config.toml
model = "multi-label audio tagger"
dataset = "single English command words and digits, spoken by a formant synthesiser in many voices"
train_examples = 78125
gain_aug_db = 6
time_shift_ms = 100
n_mels = 40
hop_length = 160
input = "log_mel"
spec_augment = true
win_length = 512
arch = "transformer"
norm = "layernorm_no_bias"
norm_position = "pre"
activation = "swiglu"
mlp_ratio = 4
head_dim = 64
fused_qkv = true
bias = "none"
qk_norm = false
layer_scale_init = 0.1
parallel_block = false
inner_norm = false
moe = "expert_choice"
num_experts = 8
moe_every = 2
expert_mlp_ratio = 1
experts_per_token = 1
shared_expert = true
subsampling = 2
layers = 8
width = 128
positions = "learned"
pooling = "mean"
num_labels = 51
residual_init = "zero_last"
optimizer = "soap"
beta2 = 0.99
lr = 0.0035
beta1 = 0.95
shampoo_beta = 0.99
eps = 1e-08
precondition_frequency = 32
max_precond_dim = 512
one_sided = true
adamw_lr_other_params = 0.0021
grad_clip = 5.0
gradient_noise = 0.3
steps = 11100
batch_size = 256
epochs = 36.4
lr_schedule = "step"
warmup_steps = 550
weight_decay = 0.1
adamw_weight_decay_other_params = 0
Rows from block 3 of a small multi-label audio tagger, named by matrix and row number. Rows with one number within an expert belong to one neuron, the router's apart. Each number is 500 + 25 x the weight over its row's rms, rounded and kept within 0 to 999. All counts start at 0. Numbers have three digits each.
Before each expert's rows are labels from the 100 clips, of 14848, where the router gives the expert most weight on average: "top examples" is what is common among them. Only what is clearly more common there than usual is listed. The data: single English command words and digits, spoken by a formant synthesiser in many voices.
# router: router (model.blocks.3.mlp.router.weight, 8x128, trained with AdamW), inputs 0-127
# gate: expert gate (model.blocks.3.mlp.gate, 8x128x128), inputs 0-127
# up: expert up (model.blocks.3.mlp.up, 8x128x128), inputs 0-127
# down: expert down (model.blocks.3.mlp.down, 8x128x128, transposed), outputs 0-127

# expert 2
top examples: mains hum; /ʌ/
router.2:499514500464478552481484528483530525504507540493498477532440486481499431535512503469513480536501474458492493450495481485488508465522553500522462523504472450485494479462502528538522501484457482483537519527501513493475502501466526451493496490509535482523522487514507546520478512497487563507539502466490483524498499511458504473475485476499479507511500534490470522479489483514529478477495
gate.5:511514504516505524483502510531470506449493500530504482471482483508468510473514473482480518520500497511504493479530480515481549460511512510513520523495506491487498513484524465509476480558495590511486546527473471507524503465466497443525545490446521527480513510511475527525490508504512515496473488525531476478549524514505535515504462481519491533507547494511514471500523466545468452478515
up.5:444498505504507491509441490515489483545480495533512509489553465484502470468533465470541472516530472482512459462447502522457516506499494523497496508514513531469499455518456484524516476515511447475499497454486537503493524529493490509491471458502512488524511502494526521456483529469535499533507562508493479500525490506502512488489524460473488497509490489505518506495539501494448496548522
down.5:468488493521510472510518475470484475521539494529516505470484517486508471444477466464478497527518497529480476483513559494511472513510472448520493482514465474466494513456557490480506457500511507455486520468501467491501495533484544508524559481500477495516527506512488523502504507529566534538474501488499483522520485500547493526489490474490465530518527497455482488490465515466487523528493

# expert 1
top examples: muffled (low-pass); rumble
router.1:508498481468484479497512482513515492532527455500495490496491465495524470548512525484488477577548521454498474503529519499464476468510515491444513515457498469494477484473500511463486514472511497495481519559488523491483536497494514569525501529487484521476508524473492539508482465499503440458536472499508543515523473501487518479512544519510505525483510488495500535501467506483515491460488
gate.2:529521506499481525484494492495533525489524533469506513499509499504509523483501503508490489523497497469462527538482492488499515485466513503509511463502511497527472470512496529568516500469463436515534514534463538546477468474494511523498496487518441469543453456471466469530501487540542504489510479461545483548496487480483492523518516443501508481485498490522560501518522506510511509511494
up.2:524472511503514475518473504492498534463496521504503491504474480527480468534480533524500525499485528457542449501514513480503484538544483502481507507482497476502460563510484482488507546465464519492463539475471498521504499542496516524500519467506460500491541486486500497517457503512465517487497535502473537518509569464505494509522532542474501461454506473479518511457507456494502519480530
down.2:503489515506503485515498520469510559482467516523547494494487449505495515507514559482464502504502502511495466478503482523502515493458460475505497492500521476513507510532497540476483499527492480430516539530489476501522464561480467495491492519510534524511540539535488491479503506494454454517493485534493529538481516488532412456507478490488501506485469515494506517498502502491466544504510

# expert 3
top examples: reverberation; /l/; /ɑ/; /m/
router.3:525477506503539454511529466498474492436530484465518487524543517511547506488532485511517501502488525429509464496525502462479518509476534454474505484527535477527516489530497475458494531535484484477513528494514470464513491487492510502524477524496500479488436477535508526489503507519507502508521499478501544492518475483496548483509459457530488479494514528500512459473506463502474488546518
gate.6:477514524497510520479501523461488472482484502477501521451503477504447495488509433499514505524474483551479523504526486501542527516489505509491507478500533524504556470508535513454527489461496518541455485493487510516468492516509500478508491492518491480511478513499506472457493502471524521538510451519486475498492512540468457541528509488520489494443521529523448496485523558496475516537471
up.6:492466514477534483491517469449468435549491510486500512508509489526491486498495495474467509497500507497499530523518510487516525496485449490460533523499498504478533495514480531474470508487462492542460444536487460474526457511485461502472494484470512499485487496495463498489462494524504509444481476509540486539500507469503560488485463526478547496484493488499504500512527561515503477515459
down.6:492469474520494520499475538517527475511468499493493533465496500489487491515503512538563467471532494496515494477543496471538458494490547518495528542483491545522530520459547541536478469489484508522464504508508517521488493541484526531518519516496484532501508492471493493485530509517506497494529449477545551482488479470492505461550494499514445458518479496507501549479501485516487500502467